{
  "model": "autoregressive pixel model",
  "image_size": 16,
  "horizontal_flip": true,
  "levels_per_channel": 6,
  "layers": 6,
  "norm": "layernorm",
  "activation": "gelu",
  "fused_qkv": true,
  "parallel_block": false,
  "inner_norm": false,
  "optimizer": "adamw",
  "ema_decay": 0.999,
  "steps": 28800,
  "final_lr_fraction": 0
}
Rows from block 3 of a small autoregressive pixel model, named by matrix and row number. Rows with one number belong to one neuron. Each number is 128 + 24 x the weight over its row's rms, rounded and kept within 0 to 255. All counts start at 0. Numbers have three digits each. After the name is the row's rms in percent of the matrix's.
After each neuron's rows are labels from the 100 images, of 14976, where the neuron reaches its highest value: "top examples" is what is common among them. Only what is clearly more common there than usual is listed. The data: rendered made-up planets. In brackets: how many of the 100.
# fc1: MLP up (model.blocks.3.mlp.fc1.weight, 768x192), inputs 0-95
# fc2: MLP down (model.blocks.3.mlp.fc2.weight, 192x768, transposed), outputs 0-95

fc1.17 082:153149130146184070116165145113128121114111150150106126135145133140134167175120127098124103118093155119139133122151139097099067123151168079137141122128116117105124086120132121167109113110083111124136105103124118127126171143131127110134101114163096140153107125151155141165092115147107123138
fc2.17 069:126131152139137133217140116122076148127109110141142130157126145125145090142088160152130121130139164115142101157121135114187126122107081150117116136123156103143114126129162153132113127105131130155122096106137123136105117102132130113113172117121134124121169102109113129121096148126150108150
top examples: cracked ice world (55)

fc1.700 097:129116134107090112144131104094130156114112126108106101162120147149129118223107180110139128104119127140143073114161141082129131087129132121112159084110171098121161120152119122128131148173137116149141135140112123140116158116118163116110079132123148147143145131151140112077146145102147152118
fc2.700 084:146144146134142078129160129101161129110127139115093108094120134126145138140162094151117119131119118130160129089089174127114133115070141144148155129166126121155137126126143134142150079129111151092081111120139093138126130142161113088162136158120099121131117164145125106141123128119105096111
top examples: moons: three (54); cloud-covered world (34)

fc1.381 107:084143168137131158169158132118092136139135125110152150141127108138139120112132119106105118096139135118160113146092107125072145123155105128110121124148132139131148107176100103156129148133110137090118115148147123118094148139114159136105116141151099112156164114120143141120140128120115162095
fc2.381 100:146113117108124102157131087138119118141149105152154144129135150101133117116116100110122143066124147147115093109099090122106109144142129177154164139128130155115134135139119093159122137122051150108135120103091134155126151130118127127060075074149135077135162137152145078139131127134123112110
top examples: banded gas giant (98); full (60)

fc1.353 109:131124143125110153114100111156145143151137131108124141133138146101112108145192148129128149086121087133134125142179142111116114180133165142144130116116131145123150136129128145081163103112116071107124106131143120152105122154149097108147093128118155130118134135119111125086126084140096145109
fc2.353 113:147160078135128159095147112152159126131163116101137123116116155164145129157097152076117143177154158173132144159158128125118131097129118155119096111151139127125165092112152127118135109116141123171158142121121134138127135131111152173120124085127123103101152120145134142121136135198094132142
top examples: moons: three (100)

fc1.150 104:124082091109117138115091110126097119143097136136109156150151129103158128117160105148143149112128097174093107158157098116081155155167133122161141081124135137129167120107112131159132135123128124145132148115132119198085123190142136115151113185146162115141118152129160101113063132074138159123
fc2.150 102:131185152137111144153167126165099146131135151135100082106112099139130133148110108130116138096133111153160201109113135138134083102108127119114106164135136137125111120107165086103176132104115144146115151125169118128112102123128099177108162158097130157130096122124110134091168114160149141129
top examples: banded gas giant (54)

fc1.180 105:108120132137131120115128163139146174149077096161160126129131111124140129120187119115179105087121122161167143147138110143101126157125136083108146128131125136125089111122196146149118127141125137123161116146131119102114128140155175136128154149151146100162104179128102108110127109126153137106
fc2.180 104:114108140102160146093118092108157090104099101136145112099096094127183106158131115101101127162093127112144103151136107149117164140111119133145100100111144114154116138125128182144148120155086139123105102155153093125175113114089105116142154109092134165075155089131149161146125109099195139162
top examples: glowing rim (100); lava world (97)

fc1.524 098:121145184128103167135086135138105112160178149127108146149152129131135125138112102186141109103127162123153128152136119137086135088123172129083137134077125147105124108186166116117140130106161117139117093178148098154129134139093140093110112110128187134115148138133125113138147116102111112109
fc2.524 105:119133064111114163107106097098200113088121072138114118127127132123122096110130163101102127090128117109103082124115090126103133127143128168120132150177135146126139142122133135137117127163127124132133122153086149154115136122137139176147133156090149111088143138146118160126115195157116092133
top examples: crescent (88); glowing rim (71)

fc1.249 102:082095128132117156119104162137121159116141132089105133146109135155136121174052141125171146115147168149160139149095176129086145106144182104110116105108139118140106107147133103157117070110152159126143108124131153111098128123093155146143103127148147145156126154122167175112140154162114137101
fc2.249 102:165101166153090141158126106137116145111118108142074117158114172170128092139136138108091149108113152167192128114130123109129095134098125136075094111140142137108128132131130153140099167088089118094133085134102116141114119134161127140126140103141169103161134153127132140143115111126143107153
top examples: banded gas giant (78); full (61)

fc1.556 108:135135128142116163111117135107127128150113092135141129150118137123119172129105143124113205078118142149143129096161130137109065165145169123104123120081112125143104109142133122148116137162074116139101121094162132129095160143129123134127110117153148114141121141115139136134132132139126130140
fc2.556 109:133141123112107125153149150159143088160116157110108117156126107112093151134095084120077144126127119166054146086129110144106120115179113127098168104097114103133132131139075110088170116159144126073109126080099121139128139121148134129117147171099102142115117126125158173156085149094142121101
top examples: glowing rim (100); gibbous (62); cratered rock (34)

fc1.352 111:138093132098151123110119134141149096149104096147105117146179122136159116156122137162148116112086128115129098104150142115116101115125104127122132119088149130156171141168130158124114113133157134130125091168166144129124139159094108127174075108113167147110116142142138154087112129122192157137
fc2.352 112:158151152127127123141168102153100127124136112136152125096116134120148145104152106128098125165118127113133140106107147093120118131099137125156121128091130078155104148132124156115131114146100147129117128106124098145158110115173133148129172161163079088113160110100146120140126141090177146147
top examples: glowing rim (99); lava world (98); full (73)

fc1.566 127:123127107140082107135118118093100171121164136170149115105127148088137115132161146115146111157151158129135097139086132108141159109139150122147114117167123158114150095100100108146052126110114136156172163145123120149125130133148137141147105112138109146121145145119098099094125093152071128115
fc2.566 133:117130129122180115118163118136173075167088130099115109161135117136129171139134121121103135142112110139138144104168125133110052150145123117112132122133133140165140162129143140141169100164129128076098129147121145137128134105126102134144161126110106124102123096157141180126125164095170141118
top examples: moons: three (52)

fc1.166 105:195102135133098179138121112091083137135131081110105146171116144164151144131091143152132131093159160113128129118165102131153147097172170146080133087164138133147129107142137097132108113129109122124113144110159109144090153135155123154162109098143109113160146146114157130119126113154137170127
fc2.166 096:073119147112126113135164121091093154124133153150139154126105119118113108144081126135118115101106153148120124128126113153116122170110143123145135111109137148162122147141122110145117112087150143146179145167098153091147134133156137115078144100143092143146140095128114097120117116142115105117
top examples: moons: three (72)

fc1.297 098:124152121123151116116083130105127150151146117131112108091161133140153148144166100090146135108100121105162114127096108122133126148106155114101132125180117155144139072118143159131085096164101118111133139139118106132131143134122144146151163152131112154136141189105080130146127115131150146101
fc2.297 102:104143156112084137148138154137117146134107102160134132093106116121134107107128105149157139159167141115082196126098111129142094078154145128119131142106118136107130137138141104127179117158138115156186150170172109149151110106126134110132129089080112140098114083099154150100130172118141122139
top examples: cracked ice world (32)

fc1.575 110:110159095105151151124119128122125140109136104103143116110191109146124140124120086153181137108104129126119069169110117127092126158098173116122152119098110132133103105153149095127099114162138158143120155128183131117097133086086121153132098125152131130120139068132121124125126161140139139124
fc2.575 102:125136113144171110122108111131161139168138144114142122148151094078167138138125144152099116131147115106139139122139160120132134094145146129164153066146138148154130124120153136112108147108137128108133164154090120128169106134083146122091154139153176179173177131127153122120140087179130084136
top examples: glowing rim (79); half lit (60)

fc1.755 092:134107132156139183118146175142149149175133111136108102182171120132141151146118117136115159149124115108092102145152123135098067136170102104132125135104143081128141123139113135121089136129126149133120130157143093132079180098107085064157065111106120110119112131114117153138143118124120117138
fc2.755 078:072130101128093101120147120116126131138153154091112130138110128132127136107138100170166145109139131106126140118080120146136130140118109135127110127150122147115115130145080141153104139142100126095094127119124128155117117133156135149099155117159123137184139079094195199154087148109116071152
top examples: glowing rim (69)

fc1.316 079:146099140138139133133155145129120099151121124144163100129126093108155118145105106146104111149127153112104123101121133129122107102135170142117163129117097139096112133118139113154166103148122073169133075155159087147118147135124143105165107094160171112102118102135141129113130104120108151063
fc2.316 094:109147143098136094152161109111112106124107125130136136132137114129109090079093119091120130132122111098170124152147133084134155106104109153124147155124173141147163144146157155113095142111141136124103138114121096124128116157163098127087116169066120155179106130159144121111117169096127115127
top examples: cracked ice world (36)

fc1.67 100:152097095147108143152134139125165108113127100130154130151121139119156132134127127132155158081113175111136106098127117123135170086129147127121122086126145102116150145123100139142138147117101096146112063125138125139096164136149124145129077138119142135103064135157187116071097084142121105119
fc2.67 102:091105115153147161149106141100084133133139132116111133079127097138152110126107101134163127100116100164186143129121167151165172076129108094153154137134138115132124104120107109136159124118142116132102116132154118068099132148168141092187141114082074188145162160121112115130121087149091140148
top examples: moons: three (50); lava world (37)

fc1.573 088:108097098149127172151160141086129127144111121134174112152118087115126157125144124109102138186110107146119176120113104137081117120129092153142134099131133134162173124064086167144154154149116137137149162124114114164139139137104156135139129139175072132174111118115145149097129107118112132131
fc2.573 100:119093119110137117104065110197145115108137123150100153105137149145160148111137124209148125122132144137134103163171144146166147150133143108143136137111117152123120108178169124112114146081136138110108115110098131132118126165103141086140098126115131093110136167099079053138161149129154132128
top examples: cracked ice world (46)

fc1.513 094:133154142089116116099146139116148152151137160128086154119138121123146163144148132127077144064170090132102134128096106117127113180134148143154139100155118165135190091134151091112090118106091095124161098146157121165110146085151128140153103100145123118100103123106114151127107155132164140135
fc2.513 103:147130121116089129093140094108125155119156105125122131093095132102054123106078111135167125216141156141168142151139135151114141089121106101110121148137135120124099143112129083146128150124168109133148189112176128103154134156111109135126149115118160096124153135109164110113125139145127158127
top examples: rings (81); cracked ice world (33)

fc1.670 101:116138124128127141137105154143173144123091145115128138150118137127135125181161126142111145140109118148126125096124168094126117149132106120136133133120151181154165097121153160141088121107102128112140123145132103133116134095090137112123133145107097187161151093138129101095131119147116134130
fc2.670 099:151113109112132107170159138062121140116118161151144139125118150123162125091151162108117147149104129125124068140135103105168116122117157113083147114166143140148152105143144107152118100087143113106146175153155094137150124156110072116080140154121142133136140137151131125124080146187129129155
top examples: cracked ice world (38); cloud-covered world (34)

fc1.583 093:103132090163148135097115115126145119123154135116115115178122124080158131172157112169139201097168122124110103129153123126068118149162158129090170098117127094145115140134149122104130112140114140121107064180163129141101146113150116115155137149134142135143082111154135159102118126082146126140
fc2.583 091:135104164143124110178114145131096116138105165181110141158121135165091133191132110138116087136159132129135115174107169134118098103133108105148119113140134148090128107130098166096143132144151151113123132122100146090110074134099129137090096149110090169127117141125143132130139125115136122143
top examples: glowing rim (91); crescent (70)

fc1.396 095:161096136170112114162139158103106142117121119186151133112107116135127157108114122114137126133138147102115124182131066149116135112159154098109168122130126096155105101099175091133102078118163133137135133114120117148138122135133176114105114122163100134153111127119111100101108148142124125113
fc2.396 099:135119124166126154164099149186148168168064133133132177088120147130144148133122108147147119149132123136127110146184176094102142094099111117152099101110138143129124146121161143133172138119086099094069115127109187138152137121117128164120128098116125133112096123145172141156204105144112149134
top examples: moons: three (76); banded gas giant (32)

fc1.489 093:172155142142166106105136119131131164141156133112051103109160141108159128125198132134136119106137128154129148166131085147146133173131088128131111123107110166128137132144135114086092121138107096144131128138178130171134126114144122105211127098151166123114108105083085089124153126070131166132
fc2.489 105:116129108118136144149124121146097076123133126141195104120115165128113136135074087140136137129137103129124109076108139149104148126119132105101156144117140119127142104108109134161132125089124120136132124119132097101110156153108151092070114180121123134138122163158149095123089081126156134096
top examples: rings (63); cratered rock (35)

fc1.735 103:129146115150113100186132127132143101118090112114155144150148123145103117126166089119104127119107135132141134121110112111161136107131112144160160119150119125099162094154171136127131116169113080099127165163138108128125122122130127132147105146100138117130141102125144178116105101135123139132
fc2.735 111:120124109087110056133145129144091113109119138109146129146162151127096140114165136141123122061126129121153124150084124111123177088103115169097177157119165112145145139159107155094141129149083130130094098110094104159136136151136120177083117129144122150184145115151159095141154116099125123114
top examples: banded gas giant (73); moons: three (50)

fc1.386 108:178137110119141136114114108139158130121095122087117089132150124147135161139112165116121179112106145122128127099124117098115113147165163136142127098059136177137124119095117143130174086111080146106109106128126147187159173126103155164153109135178140122131100108154142127113137097076135121099
fc2.386 109:127117115121132150155142120105162115135087168128106093107100102140151138128139114093115151152124094133136138119168142089130106107145145165113188110101147106125129143090141133146162123113112135169140135105156135167114175148113096150119095131132096092165126164177110145127136121080140104134
top examples: glowing rim (100); lava world (65)

fc1.49 092:133104128170141187155116101151143114128133093156124074130136111126096135126101115156137133146111123093188095150095116155109118164129166121145145120154108129100104123126154137139147077122118097159151116121138124110133115146135116116153150113155147134168097119126101106099125065151137142102
fc2.49 100:129174141139183101119090128151122075105162118142135125120160128154096141067135095177120129161105122150152116158142107101121145145124126127139129094147152120144110102147150123114125101099144136148100141133133144137166126116079105114118116173124116129141130140149105073120102112094131116158
top examples: cracked ice world (87); gibbous (78)

fc1.338 096:111174116122143124131139113130128124196133103098126121146142106117119154165148129064095136114133105182138110105105121121156125117138062155132105123114118141128155135146094165112119163120052143111140139117126114131106122107123134169191139127144124126139114146128104131107131172154111100123
fc2.338 101:148125110136150122076129141152143110107137197148120149107091096111160136134118063174144118115162107126118156193149128142141133131144134084133145145163130140139093137102165118147113125068178107145148125106141160129128156110123111116112127119148142110105111143119203127120139118094073135106
top examples: crescent (54)